From a checkpoint of a small encoder-decoder audio transcriber.
Model: 11.2M parameters, log mel input, encoder arch conformer, encoder norm rmsnorm, encoder activation swiglu, encoder moe soft, encoder num experts 8, encoder width 128, decoder layers 6, decoder norm rmsnorm.
Training: adamw at rate 0.0011, batches of 192.
Rows from block 3 of the text decoder, named by matrix and row number. Rows with one number belong to one neuron. Each number is 128 + 24 x the weight over the matrix's rms, rounded and kept within 0 to 255. All counts start at 0. Numbers have three digits each.
# fc1: MLP up (decoder.blocks.3.mlp.fc1.weight, 1024x256), inputs 128-255
# fc2: MLP down (decoder.blocks.3.mlp.fc2.weight, 256x1024, transposed), outputs 128-255
fc1.297:154114149160124103126057122120117116120156094125155102104104143146160132134134135114110137119109119124142159147106108141150135121109101119096143120107159104128170120106130133121178145079096138096147141129159140103130107126116117134127114125150165111164142116121125126113137173100128129149133103141129148149136154120146110113120136093127139150143130131128143134138109162154124112092112
fc2.297:144135119099162128129136125145165123109105146134128139179166176130119115138095101181141113118145129138090142112131128094132122158085160098149106103155116152117089105144113146161111120090123126114108129077147112152104153141121103131127142096160116152126109100171125099122165127126117122138131117117159106101116089121126161135147143165166108106123135146143129139134182133153136104133116
fc1.298:162113131111117118117153135118152133134118131130088089146102151172102070177159124102106124138149107188122124163133134133188157133159109148126089089143111154134115122133140092111136172120123091117111153093117127103152121137149115145120129123129143095126137130177150139152151110108143106131104143134155143137172135128113141162107107088169117141149102109141154111106130135070150121088100
fc2.298:152125137076162087097105117145085149126167103123139103161123107138137127081165139137123111108123157130082104085101140097078165111124150125085175105124140117154153120111113133096173169141111103111107095140138138142145150114101130117115129151217168134148151125121141164122125129143139171130160148109115115124145165098119087120139111142146138150119182146101135141165127160135087103145162
fc1.299:067151166110126116144133140079165144170116121149109140129148121184104088138114105134173164098130082107144126161132097109094124147142087115140145096146180146083116142141125118137143155134134119124119168169139124125158152213112114121096114167121110150140138117152129110152137110159133113111171128175102125096133120129138170162110117102087119092129105170114159106121130087093160126144101
fc2.299:150140063135095100121168121085145081130096132104141090099118093141120167099130156144120121109115140131117119140128078161147149149127100144109134134162135118114138122117120134122124143104112142129136143122112112150129143160120157146140114161114163121123114119123147123139110146134133134124128111120094138078116130138126087107119102158116140105140156106114173165153105068136095113128134
fc1.300:117122113124094121123111117099141144080071157134129120136166108123116140121112066115124144138115090120113076134144102143121139126169154156163116131082148150123126134162163131133121130108125082107138120085142124123090091146118121133129112130099135109134141143107118101123124137102167164123137160085137127124124119189159116134132143128144154152114103152115086111135141111163148139110106
fc2.300:106127112095144157131116151115172124140127169104127147133107108079118149154117116110141140115139121138146127121077113137108167135162138183125147127131112152140169160135153136120132103125152135117111115127114147130141129129135145147107117119114119157159175120122157130142116159138140095114091100104117135151069175136118130112111096136116124150107136138108130130108089106134142138112180
fc1.301:122128095126146124111102099094125128159144114130140109135124122140133161139098135123116160089111106132123139097159102123186136161134082105114102130135128136114132154114159091115113120119157099089147127121119118113147119166101110062114093115130092110131143122140119157124165131095118106135169148129130146149158145164160127137129121099123125127140125143121112148163119117142093137148138
fc2.301:164139117114123109159125112128099114102162127151140135107102112104123087176061130111104121117163097123129102127101126157136105123137139137092122127130142103143128147151112145114158123133122172119156126109157129146126111123115132161137125109093144127122111127156113141102106117178122139156106153126128118087124115110090116123125117139141103102122176112101127162135154164134168189126118
fc1.302:156137142131126102126119127089150150120152160144103109152168109148139118140136117114161122153141137115098132158139094115167128155121120089144118115135126108115121126129100081112160122121148113151108123106133122115126140152147142114134102131117147104135100120129160130152147109086153125115162096116106140104148085123151145123141144133112113129139075083123137117096095123159169131157141
fc2.302:105143105130165133094124122088147146142080120124173176104106110144091122104154132100134148133162134094156129149139136090073111154110147101135129150103155148136109169213133106142087085176141100125160123125128101134117118121129108128142124114130131141122121145136135131129102120136136115122145139143110103147129124139107199100161157129083148155099136118095129154105138085147131151105090
fc1.303:141140132150127118109110122073142115112098158111104123151180100137129119142120148125112147160105139116122139156176133105185101137118147157141137102120132166133116152161149122130156097164095165153124163142151134121106084108159085083150123123156114106138090125149135163131057129118153127098156110117130160170173134106172165074118156119126094114106127136089109095139121162165122113131120
fc2.303:146105119152134153162163108111088124139140135147083125143158094159103169123127109099094143120153131112164137134131124119121124130083148096097165129129131084089057095136157148152109123129131138106157131146155117128119149076147148117103126108111131115096118114133140116137157132138146136177142172134100151088157084133131103116138133139089114120150127135106148149094074119142075099183129
fc1.304:121173128125174146125100143117153115135111117110127136141130093136097133177180118114130148137116085116124136148157126152175150111091165178159113153094130139128140108117130120102141118109074136113074143157142188125071147133119116090086124089134143111139137123173109125118114139140132117142113127109142134198123099132211140123116150117137098125113125163128149072124152151138165108102109
fc2.304:147174167099121062130132166144125133160134135126092104112129121111155143134120129075147113097134133095155158180144115131102146132139100151102165139097136107139132096124122113132127131115121136114121146088077196174120138085109149170120150125139142107117127138123120131103124086115162150114097111123156147087101127128120121149103114119174128166105178101112131129122148090151104120140140
fc1.305:100138164130089151088135127146149120105091151116159115164132127104123114173149105123102204120153109105111173147135111151100119159122157142113160120139171113090139148146154111111102125136121109139138134146132147129110119123128109128115094120099120096177136112131152069100137109123147091101133123118123134172133131100155138123114141136073163132127123123130152137155178150164113156084166
fc2.305:164128070110143121139130127153101157118114122097118136164129110089112098179136146183133142097110120154105142091135140114155143133099110116104143153112125102156130120088112108082102133124157140180128130129115127101138111136103118157112148084106138166071125109112083135180161123093092139112107168152089084095133118124159073132132054155145144089079135171138126135164122127154122134130127
fc1.306:109151139153142132118133108135153191125102161154111134154136164095102138161149119114121167098111102130128132116110102132139137139134082166150104154121119162140127134145157131094133163122103136129119108090179136141164071189098143159132125126149187161121164120162101115124156177067138133119155133121111158105106102157127168116136087110140148079134132050102110135159139139123169137144152
fc2.306:134113106110148122157125123117123145101123084139099106137148122110157090140116135140123151080139082134166142103104116147128094156100097124121130123154077085146119112078115138100130101106136110101107202116120102115095161095177136133102146096110133150153111109143076106155088176123141145138111114077103124148147117139109128128144137167132161103136165179155105098176154162131098122133120
fc1.307:109112108144125106117143100114148100134118119135142119121099151156152087104137101163126134156109119133142126102125150054125104184104113096123089151127128130134084112121108071143121107123139112084106142153121178163142107126114114157140080199096114129118104126162160112135084120126123119130149114106093138152098123120145172151129120101125076122128141112175124148124134144149128128100164
fc2.307:133130117126110143121103144174111153156127149107088127134122159109129170139113123085136116105123158113137107132117106105145159098116099137134142069129119102110112123127078133161164116122160184142123140137112128099135176111167128062151082131121139105130117151143113106121122125130079168137147153121144141106125106115137130175146121138151085158133115156105110080130112123110100108132146
fc1.308:107114154152114091102107137135137116153124116173103121119200156103125142195097112098103143148130140149130098141127110126142133100115168100154114098133140135126115150127115070133116106127129138082117150097150122126167128149130141097153110142153138111157101169143130119164117141111157156129085152107124160142129082112113151144118153096121181147157116138146124157125142161147141140140150
fc2.308:155113132084145180107119100133084103133131118146136104138128070216130138132119139102123128120073113142104127132135171151114104133172192167119112136194108121137144121158122107144143175128161135136131144151136077139131152130100126119111153156103148092102128114153131144127138170122150096058121140159054159156114175126122157142156214095111147140128115107139193104107121141112131162101138
fc1.309:185116114143143122126141106151119122123149091142106133123110114182122116131092152119091144124173068104132161179115113146138114159150158174098131097154137132120155141136155136088138117145132135125116129162119118093076127122105120139123135121105113101117087121144099144155101158120124134116084137119160141144128117142189135129108159099145125140135142154094163126174128116101121108137123
fc2.309:142090113112121126119147123131138122087100131182136119097134136134120112153135135169149106161123121150101161153117118112088153129163124142115108150128128132135138125111131100139126185119112155124182124118163127133120113152092097149156162162136132089104147130088096120135137121115176103114148135131125136081132099148113142080164181150149149110082169138142102100148137124129111167112158
fc1.310:148096112145122101101101124154137130155132117095075112130165152135128123106164093088118138143193135149145083131086138099097116138116064145140127147100117141134147189121103084142132092118078123121138158118187105121156095122104064121098063144142161140146138132138127128135096132153136152143145125130102137140147125084117106118109114104188140187156130077104143104099133111151153097115152
fc2.310:117124113083149137100171168122147109154105142153090127139147128116111103128125144135144070129140108105144162169082158154109174157126172124159127125109145182160171135211149076153079124107121122162103147097117105061132074123100078181145112138167114151120115119159153110150133115161188112089082139145109124154106101114128147102136174110081150209134151120171124185134184140120166171116119
fc1.311:134165130120132111130058108105131074143150123119077126133119121141114103114116127121080181089176071131145129134112125135136138110177129105164098079138125096126096120105131141106139145138119109120092139156125114164164122129148148077118133124160129113143134124168120120122149157106154150134104147123109137153147138089129154118119161096105135136139060112121148134109115128128153144180133
fc2.311:114142108100149142107141129163135147123142144155171136141203136165184138157125117149148100128158135087097137204151122124120095106097122125142120138114117128071149087120120089169130118133159144110143103115118134114170113118118116119100136175067138087102114131133141158106155151132141095114149092117084126157105130133104145138155119157149116129104128144122088111126156146143141148194116
fc1.312:146102147122104120114124126155158127143132160156129119141118164145146165111137117107138135155118113121107163120145169115126159108144100158098163097134114171169087144126128107097148137135157135123165125116148142128083077136101123117150081150150127191133126143135106111137151157147120106175119100158137130162164140120155142146133132079121129153133090120148116113130142106145136130130159
fc2.312:144122105112111145083149101129093118130108155129122111084138133133124078132118141132126149114109096124116127145060149127127178152161175132136170158127153159141095140121117155116125110136107098127125110135098150103139099136117111158135136149123121160118112056150099128141117095136148118101131144135142101118134133136125127097132140154140136148136207134086185145103155135181128135082151
fc1.313:133153142132123164128135141112125174162088125193167084118136146152145133181145102090142148115123128143151134143138159112155154122132125133152127120157122144101195168107114117112097117086120143069074127133147119058151137174114099133103127110177113142171123149123166116173137107125135149102080129113098098112158133163128136105125096090121122095114139111161094123122101150152112123106150
fc2.313:118124143118178109059111145148094131121122081126123107146154124147138122078132148123104120097112125109121146085155158118108146140188119120106174135091145125128101098130108151088150145112166144134137171104143129167153091118161131118119141142170117120125103126137115122104147169123154165095119179130144133128119145093150101110158151059142172122102123121196105122132152153123122104116153
fc1.314:150129143153106104099085132074133118134137153106168146120115123101112120151126133122113138093141109181105116112111122144149118143065131119145100083137173117069126117154145138118128093156102124074163137177119150143073121159157146158087121135119160127124149114127154103128091188146160131153166124156095143137131123128117137093134140147099153096124151126148185152107069120118126116146110
fc2.314:109097142115151139116123148124123154102125141079138166126115061161103163129144135116189126139091117113132090146127097122103127127124135165141120126158111165139124126122132137139099100150129128112089122118127151138137122145082159168143152135109136162176124117157103151159116139108147127158147145135113175118139135125139141095115142090138113144118088128173111116089122121180145147110137
fc1.315:125119168116096105115134130127086120063148186133084107170126118174128112104121070124147187118077104125116101089161111125137151126136121113132096124141115124122158116148168111137166133135151110132118142161159111158155128183093103098113085115121148133115070156134089102128127132134144140100147137114138099187116094127124142166119150118142151167100120124123109133140153129102124139115120
fc2.315:167159114100111130118116110137115143144129133078160156139123104095124142134154140143153113157125104079130131128123137175137136123156150172122147122133148125146121147154137110100129122109112106167150121172137136120186138133127113129123135135118122126144106120119146112120097117138139090174128101112112155115105117117098052133146127129090099097144122147178154170100156125138127140105119
fc1.316:116131114131113136094118118125155184157136202149108119131128139143122139116071128119159183144133120137114111142140126132101113124089153138116094116148114105129074104083131110129092092179134088132153160128115150134155124162106133160106128154110150150142136147105134149096145143126134105114164116130124131113116112077110130126147108124119161119138117129128122107114180157113119130119101
fc2.316:150074132137130138146175134121122119117166113131095110127163134145187132104166123155177144138117168105096144112121140108141123098131130128122154175088163163106134135129134117139160161116137173148139070153106115117126137131146141100112132111094144123101141107154182162145117142160179123113162129091130165122143131129077126119117129115088126140176103127112141132146115137119147124147156
fc1.317:134129154134133131113131142150123139098103188124124108159110135109114119135090124130104107116128134143116102175155097110096092156118085102121118150164123139111126092105160109096112171135111124109149130141127153154148119115095139087101092130113131117103129128126150148112145107159131094150137136121164128130097112146096141133174112123098150147118108128146145134169107120090142138113121
fc2.317:168114124102112167118127134102094171139092129150124142136147125136136109134159130101097174145136143113149109140156117117078128104117116169159121119150169101143057103144141130163138141138159168146114117136117135141122139144097140181133090137194161122120134091151138121120085133114130135169151173175117124112168111192133127121156114125139128098124137142136161163136128087147105125130145
fc1.318:146141121133098169122137111099134126121115122123086149086140121129103124147110123121112174116112092135122125129167097100117154154106115130177122137090172148124136149152128114124130159127116157122137114131147086133100061129156155144119134103120137103140126137086112150165094133153131129116197080127105111121122092107151125136166121152103129127108080091111122112134145119105127103152097
fc2.318:169113117122152122110110129118148119107153161135144087087156106146128125116136130149126122133100127089130107132116111133148142068142121080115162125138114103100091137108149127133120180111111098160154091131117127103126154136143148086111122133131136118100182143155126130124099105163123092147150186137180162100195145170120140121148113150129117151116134151137119111111155112136127113120099
fc1.319:130131132107110122133124123115155147128131117120121109164142155146124090101147104116094164083115130088148131108121136133144149132141123152154108107140077134113145092170143129163163090118123089142143125105160126138126122137113097127153108156124143108131137115131109122110165118078132126126139171185128144130167165117116151139144113119109119107123122119169132101112119157185121120157145
fc2.319:120124122133139121174122119158133130122099132131130151170115096118158134105152132112160110146144089173131114106120125150136135125141167146126151121122127125124184118139141156095136148120118137153110085112104138121146125114126109155115143088093097162117129115155110128118107145146119128117111125116130101158104159139155134161091116159123143115112094130118129110119105139128127147120106
fc1.320:143160128145147060091111082155181111139115147157107104145142127091077129141063122137156123105152107129120099128093113114100140132103113147134122127141164131097096136140144132140131140129136112148128137124118091128146103103092145120112076126106057165137154166061126103141167101106137167101090159100137142133137099152137116147127140114141151164157118079136119137114175129118127139134189
fc2.320:139136134138120106112102142135151160159182081119137141143129134158127128157158176128102131132122126155108156175160115106087131105118138143103146111120132109123112123093095078091125147117138086112111142174083118082119092135125113138115175108102104098147134099120184101130099085144134068114101112135126135137128172137108106137133119118121095166145102126147123144120095127127152100137144
fc1.321:131122173115151124109125099124131135136102089153136140154104140132118119132139140114142199106100102114121125142092160116118105164120138087076056116173124129125103190134140137106124149146112146119132122122113153146141109144161082139119087128124102137175148107167098127154101119073119140128109139092122128122124113144126136160126112099124083137122174098125151112173116137119129112137120
fc2.321:076155133160114070120130143132127116133144105132159105125154158082108086119109152094134131060108110139110138118150144091141144155128141134150125119155149168145162116082121137113136126136190110125139128164148167138152061124147123138098170131119119158163151123126128118150121148125119157137159106154139138127097128121169120059120161058156122121095116132140165088123100193116131104204163
fc1.322:137124138150115102129115109132189141135108088130148106132118120164127111159123113140117141072127099102145130106113106116116128160098113125129125145176142130124146129079128099151188110140128155154191148129087111111103153133123143150120123104158126121128134119100130092118124166135116183123117144124165145105133120113140143139144137097116169169143126113144115077156156111123151125094152
fc2.322:120095138175119179082121141096114091123173171169083131104131154104148118122109114141116163144075146149111157102058163169170116153135088107140078134097059134103135075095122134140114159128138147137188115144136153115104103126148153097111109155094147169109170113073096124131128144085114105126117130107118128142150132145170098106117165137107112083136087151098141089135099138125158117139093
fc1.323:179099134146125083129077130127148118138127103131147100200148178102136127196118111114140124172144136128140121142167175114143118140115165150144169127127139149118132124128123125131127142171106135150144131159141197102150141109118123153097102116146139068121154116143079141094125165133109140121120098141117103143167113105127138161124145106115137117160131166073114116133122144133132115162141
fc2.323:136112149137083086111113095138149125114135155155147096158116156107106103148071131157111154132080115104169113136176146149121131102093129124136147128095102105138139095131162141106175123136088150121159160096123095110135147114120120143141124157137101125119128134098075109145092097137154079133159146132152143134135126130138159139112143150111150091122133154138105159092113129139158165155100
fc1.324:078106127148119108112167145152102171124081092088124137124099086104110112160132172090133125149135117139101163122107165167137092137120180130106179125148159108097172113121141074132140133127098149150114111177153157126153117123076124108128099157095155129109105149160090147121126134096106100131094121127168095167134111126135192157116143065152148110122136109114139088142118136106150137119125
fc2.324:127101154146133147125164128117111138097128134151143117122161111168128144165147131119119106096134089168084153142105117107137135114148126083128148135145097093118120129102072133122102111142123094114168105118127108094138120081152141132118152102127149104118126148153120115129119095125130138102103142122154137112115146160125103122108147117163143113129138155113121081062125180139126128107125
fc1.325:091134154144144133103120117111121130113114150173129137098122121119105065154124084113114114095152121163134105135081113157101137094111111126138115126124159119103123094125137144116096089151097131115145147108117165101117118109143098122112116129142109111126141171119138152106140129215126160143163085147149157121092116103093163175140184098115145158117131160109144114152157121100141091120186
fc2.325:181122107119180114143128121105105104111139123132124155132171117146117113144108164155116122149082124126138105095156165139132101135118099118133120120100107120141085139112089152104115112085105146117137153121121096158155198123126100146134099133161064106129124121146101115143142123108136142168123149160120124133147136138123099130157140134120096106146157129176129183163178135133104160134098
fc1.326:105114107152101131095138114116120121136155130112139118131119118112096100146119112113155109148118110117116144181116132122134124161080152127142148080122139148128133149121147119152109159118114121118145165132157142101130139136126088148105131135136149117113114165141107155111117192156141124125138128165126146160112107112105137141140101101094101081136114162113123174128133140129138070145132
fc2.326:116150136132121095129120167160117113082148105109112121128101117126151113110107153145127127052139135135134113141115122071123162141130128056112130117127142140095116113131148140114073109126135124146136122150105119111136105100102119153146116088145092127138128114146090123152140110123132148133139128159156129123127137127100139109108155120146141140120126138167140166116122132115129117109082
fc1.327:122148179169098126070113145077120172153122127123104151133113107141106104141157128065134123120092132110135144139142101111137116163100114133077097111127142103106120146139120108145138074156127094132091155139141145131134118144134083138096116128147150156175135120184130166148127149101105114138149099149136135155138106113139174117106167112127120166138099126132075112152141123129125104091124
fc2.327:136163133137116106127134159060139137186122159091149105085135108147135170096124130141149139093163184150110160170090139133107140171087150163119107108185136159110067138135135079114112106158210111089163148157137149118107134124128153135134142165072148101153156131118094135137146122096144131119116093117121121117113107144082108119145126132164168129111129111114132137106081115089110112189129
fc1.328:118138156143088145095098131163152125097140137140175127179107124166095135138118137128102123105133143125105132111138133104090135155118166115143122130145099128090123109124137107132143162108135135134144139112102114131134097162116109062116139119146140066153138141141109085136133111094134113116154105144099109100122108123124141168064135119128112118133159074134121118107134121149121100134158
fc2.328:127118130100141140126145103132106151140120153141119124119131130145159141142189133136137066125144148134186154118130113115131168139140179139122161147107135117132083143179142124169117114086156123111101121108179113079078083127149109159141113113139149158144113084102143162120107133167174137147088157169142124143142081136105091113127116109136162168164140120136104170097157085086149143153148
fc1.329:143095133137138093117103106106105137123137163105110135108106172149151096157131142115169161141107141159123096106131157118181132195130132158107125120101128136121086154115135127110117142127163153119121174153133162112137134138111106131091041149122130120160117149116115112178134123133113114128135122097107131155088135124129130158113165101129119117152082108128100138121121120119172113134128
fc2.329:097143140110102141123126155114103163161131137143116131137104114100101133120120106160139160125107120147136085088159132161111146139113099112155112110119108117131135117095148116084151138160127129107129137131132147141112109125120135113107117131098125148118101143101094126109088108128124123128128125138141109158111124088200128146094099126120119095082116154143100153092110135114145096160117
fc1.330:125141145138081084073094140114107175118149127115143133089146143152116145153106105082145130101129115121114153136157119151159161134124156162110112121079138153103173117111130107104126144153152120141118099144168144149169125103161145146137105075138139160156118127152122149106113142150126123127131107139103125144145099120084156197146137107132134116158108123135118172127138125159137119142138
fc2.330:122164173133152136175186121127140125134156087170107103075174154094174090110062136112106148137106125115151132102115132137100130095092092149151100142114132134172114111098084167142160108154157119102119120120114158143134107107153115124159113165099146134097127124141060122119138112144167143154172145135173106161140105126115158176103153090144120129148103087106096144143183152097138086132101
fc1.331:151139110127126114134149120140171116155123133113098123123107115134088138151125109137130158102129111120146084125137155115150126120120112116161061103127087104124163117149177083145117123158101079113120120106127125157074131137112104142142098153117187100143129178138072122141141136096114149111104110157079118143156174147117120167097140164154152125133136133122146118134080177137150139113122
fc2.331:147106121173159126114150149162102142135170123139089126107195110087154158123146126135138116139153073172115150120106115121113107110106142124109155131129130113137135113140122119107094159132115125167109140125124145113158071114132144143110119061108149113144145118098121148135129137098144130139155100126082137140176104095104131159101157131192131152115149166148135097112125125120042095131144
fc1.332:146130152152088145153108103131174146055125091149098128143093132128110117100123119144130146122116115102138145131083120163156135138166114148130089104160110093151148113135133122122158104209140096104111095116093084101145061200119154132076116161103164154161128130130144148139146135093096175097102115101087102110123120118158141137140172110120117098161113091095128142157135123101167085100110
fc2.332:135150156130091128136161152057098151135121169117103090149148128112182062111119123097164131199120115129135138162117165111117145157055093065127156144082101143137186095128125078143148106143130109135156124157142119077134168125076121115143135155108107135119193160100183135099088124095113116119122162124127123141131111148125116163163115093074119102137152117128138138118166118133138185133107
fc1.333:138149125139061108125114129148139176131139147145118092128106186095121119125110150137131156107145142131149080106122153135152139106142143162148137111159137103127132072121161118128115140160137129138144132098115132158139118143145068115123128110089165107113145140136138125085131119199166122098153152141115171152152128164084182169139139115178106138126129161135141096178081151103163143124124
fc2.333:139149113108137135119149124122138113112179113138140200132135141126125133126130121092149116116112133127139098137101168099143106116119146083126140117093127161113143107111141157138200131156168124123147115153125128141125170117134137137084127132173155127109122096115090175123112122136132126130148145120114155117091104131160083151110146112146092084125123132101148107140108123140115119119140
fc1.334:142124172199087158121141125127135141113133119128101154106116116138149119145131193137137145126110141141141089162130114122136117149162137110124106133161123131115120127132117077100127114134134163147159136146141138116107097154132124155091135141138126123149170126189106162154154125117145128116111102149111077159118098099176166114134118123128134099121143120064154130139119168097178135138105
fc2.334:126077136123147127145150133120139137193122171178105134114091127144125114121173142094179108140125141132129122157127114105137071107125139132130126145145084105094145120135137130139109168136110106146145103154094099114136126131119131101106111128124175131138091094159161142104142149144140098106135127128179161141131162101108144139137156121145127109141103197136156094119145155145102097172134
fc1.335:105121172130141126125118112106135136120139121159111137138146116104109110127111164158109143107125112100130125122115118112146140110155137133136153130154154135096173111105135147111116200104102130143177097135139119119138133153096111141166115109137091144115076132146142152129092087135177144107096110146131102132123117104091133157134112121133095122150147131119110090117147115109120122134142
fc2.335:134110128097143153132173155107140117169103112095119121123112141141163110138133124117127146140139110119187123128132136119078106160095143124140080141147140115119112146134098176149107125133124135071125120108129141122118106168132103160102165137133125111077132105119127138154099106098147116136129135151091110123154109144161118119098128117119130133129136148137123131110110096154126123144102
fc1.336:114128140106120073138095098089147131151078131101133073134081163126119118128108139144118133098103124147152122151164112125176136163110146154095128136135167065082174149107143170077146139160141127157117165138167161146112091147104144128114112134136131140127160178094089091124123135118138138128112134095137150124129138128157140149153142106130088098129119142114139152119153153132154137154089
fc2.336:126143169153096126102170125126130134134147083109117158104163119141173140106106161120159150161139181094102095178111127109094151140116090131146118111138074172118096132154141101207130113121141111086161135112114144120130136172141110117118117108105167105120173107159111119154171115113103128129144112157088092160168135141078135098139166123151077143150147079149113175143150133107133142143148
fc1.337:058164126135101100136073141120168090133148140121126146127098099127081137143154121095109164156137092164158126113158165139115149132128133136160081135145133131142124160115122128106095194145145108119102125168183144142150107166129159109111101091134153140138098173133165130109129134096146134117162084103107084127096134111125112114136116094111127113094110132106120131075104123138156096100135
fc2.337:143121108091124140104186139153142133165124038135153103116128114150183150135141155147114165107158125127131097129120141120164115099163107116120112154167128128111125145117124153138147121152091122084140127131134137123135104108123155112093117160105144100101087130148130113127136122146109118119147150105119123149145113109125119131173135143133074131098127096168107143150143106119104122125135
fc1.338:141154116126143116142121094119161119145093126124140096106146185115157091128142137112126126155149095148109145113098080164171173123135146124118096141099172112164096174178094106120115145114104092127129135140110124187172122106143096099109082101112105117137117087154142116152118118104109178112108153137106109121142147109119158155137108102114180100141111141136138126092160120175150107122111
fc2.338:180144109108155119133119152100139112158146127166148135130155130170173141136139150089131086109133107143120149109151094136166134103105121138139154134139107084069122123140045169139135115131139156123131134128122106090133119154139153073093157089144151105145110157140126092151144155164154111136136137084154099123157115108156156120177116167166099147093153129127129113100125156130105114114134
fc1.339:114129160128092061112100097083138128099151157120157135143131134114153106136105131124131149127146155090089138113109074152126166153107150111171083122175141179136122072099151151123105141166100111130130126170183117134131142145108105111148107138134168140098143147125097086094096160112137184105121141132146100162076106100117131163178170120167149149178082109083123108128128145104140152141179
fc2.339:090135068124156137134126093126142139089140149061115166163111191064092103078116074158158169113135104111094111136135106173143157123090106193130080114078123135116103098119140098129182121124094173159116120147144111104134165173163158108159114123112099094091118165158124164096118106162133161137104110093149124121112098099100110141121154143134108074151114125113091093088129138176129159149140
fc1.340:144109170149131119133103082156144107126102126153121131105110106157148127171150099109128136142147098084116153090087126144162127153091136110127121128121139129133091135132109168076131085137091105147131110149159143097120092147098126095080126105144127088183110101161141096128114138149164143137100137146151170139133099113120144117099103140138129154143144101167145128124166116136133146139176
fc2.340:161108126124128186129120178116099171110140152125111151126158121142149186106148113141103086124147154138147116127120128150122117124135148146100167119160132135084072134132164073143159133155085123107127130114144111107146169134155146151108174088124156141132166136136121109123128120158114186154110135098121123104083100151112099117147106096166133085142123159107124113156117092115118128129126
fc1.341:145098139182149162138110136125162129129112121137129123112133104139126093122139100113173153143112081091114133133135079127147149187119115133098101105132153114114110137156145141151118165132161120151124099106132123180113135181134122124085117152144130142196184084110130148160113119140078123138136121100134090178142088157125141104120134101128148137133178091123120126134138176106138098106135
fc2.341:078115162174149122140173132163110187159144135104126123130114099111133116130137158111152114155124119175116144081144155133119124135168140111157136147151100159141120154152123154062108117129129093130136128148095119129113056099136144147108171122094086148086083119159075167125085181144151091090157095141136106158112161107110168139117149123108196110113144142149091104164110182125160146117096
fc1.342:154142123148138122100098130143115107115104119161156112103129127079127130147141083088140150122133138135113117125148151167103135141095138162125101123161139110131138110090121154083102105146106107123113118146148152103167127117145095131120106134087149124151117140137119102166137131115135147147126125116137139127137177130122156158132094155136125161135125108166137087146127148109101100134092
fc2.342:130139092118158147116068118115140154127124120118140123134122149121115149101121134142119131123129099159139171107103131112154139106120163145167106153173120104166103105091094128106123122109123163147131090113108106137117136130134134116119145111123151137131124080166134114103146160128117120131103119135128143108125099124127149097137131138135126127106139132146145119104109114129116140134141
fc1.343:113156149120131111123121090159086172094126140124139170130153143118117112124125091133127116110154110123139120144102140143133103137104180134161099090111130127130096108114158090112145128158121131116083122145155154087152100110099099128166118157110129118159165181149156080101141143134147103118069108123124171192135139090151118162150137096126157143117132079109136100160109109120180130110136
fc2.343:116104085165118093105161131177136144147112156120119116076127106181140175116165141152143077112133122085111160120071127191126206089199151119123138134172140147146134140148124109129105131122137123116100113124147104137182133130113183125097096141101119113111110175144144122173093105089133135117142096097125153099141175126115173093120134128120165117131141123145141106136165148128073124112173
fc1.344:150115126154119116142144117161128111111135141122119140130145144130089102130118146117107143132148099099129096111087103116150109151147154171138097136112145146136161103157156141080176114163119142119082155160090116133100148150141093142104118093116181144100128137121088151111125133139164093063162129143124077128145159121127120139082125157142126121119121132118153117172098155035113128114141
fc2.344:131133119151157134076144075152087161122136124168158132135136110113158159134062143142112110121148105112082115085115168170099099150111120097100102143135143126127122154118126135083183120187154090132123111139099124139136120114097126096086112118133137125122135136084112113129097092150120115164128158129143109119136155154107145111113132114123081122094100156125131115138097148149139126134148
fc1.345:122120140141081132085149139124157153102160176159089089109112118164123118088115074107170119114123129128139084109132074161137137109133114133111127094147139154114102141084127157105108146130136140133143119112149170161128140157134115110101129112125139110136095155085080126096163130136135106122129102106122195130117098116127086138132145120132091154129098101118122178113176160116121121111108
fc2.345:120118176130137116102151143131097121124108129115151127159109108075133164140135129125171126122134127111111133136113136117129142158139147131131143128113111136141144130146109100141136140126166115146099142148110142162122106090115131148174128123100142104135113129098158156179114133084115124114105107090093111112112094115107105098111100127126125127152166163095137117128128104098174155136150
fc1.346:104150149189095112114139130098087117158162132144110127136159128128089083116132134103113200146116114129119139163086127144135131140086148137150107096114147099113149072178118112082069119195143131110145177113136175153115115122111117114151124126149145122142114150082104122116118160134141120087146143151108092200118121126138119114102142131099110111108127127113167122112148136134100120112145
fc2.346:131132124161098078130145085116094114149103157130113104130110111110185123158135125110088109099113148111143104163150103169144119134118120123102134163115092100110157128088132118145170100141114095133142064128125139126119150124101129138109130139125125132124138198138107085133116106135110137134099143106147103160123111112125136145138123127112094089133107137102120124118144108180147097113136
fc1.347:129148127173121121133107128125137101140081100157157127124136090092102123126133143059147160105106125106152148141154127134124137135098096107119129107132139159093124118130127108121119130161152146105143152139161152147139119141124139134096136162092137124136113151115108048125216102136077125085099135113191155171106166147146148123118136096132107109157150136131153146105168150147164140111121
fc2.347:114163125145114107133078103133163124079094167177148087142124122131102144144092106127114121139138131149146101104143131133103120096187145132143166115135166153126121167171187134117110133124138118126140158115161106152129130105107136131144129122146153135130143162141130115146137097226142154098117143136143122129110101136119127140123146099134151110128104081103131132101151126145135138111124
fc1.348:124107153155170108106110137096113114083129144109090150106146110070116134131125139137107129139099121117162170143086140108180145143164127101173092101129122141132148145113146129115134148091122104128127145145154136112130173160132117157084126161144120125160105122136112142126104136156124109114134100143129105109112124116126156099123163137121107117124103145148116114146117152135110104165107
fc2.348:125151154134132133115141102108136137147151143129203142148114086122151159121117139148152120140100116152131140167079134102100133106109175132101129126139107145116091137128106095146119154131144120118148134110128133134126126146135216146127182125122130098096154114119171117149137090121116142148124118158149137111125126105129106112116124089107161144085120142121089124118093145121137115141115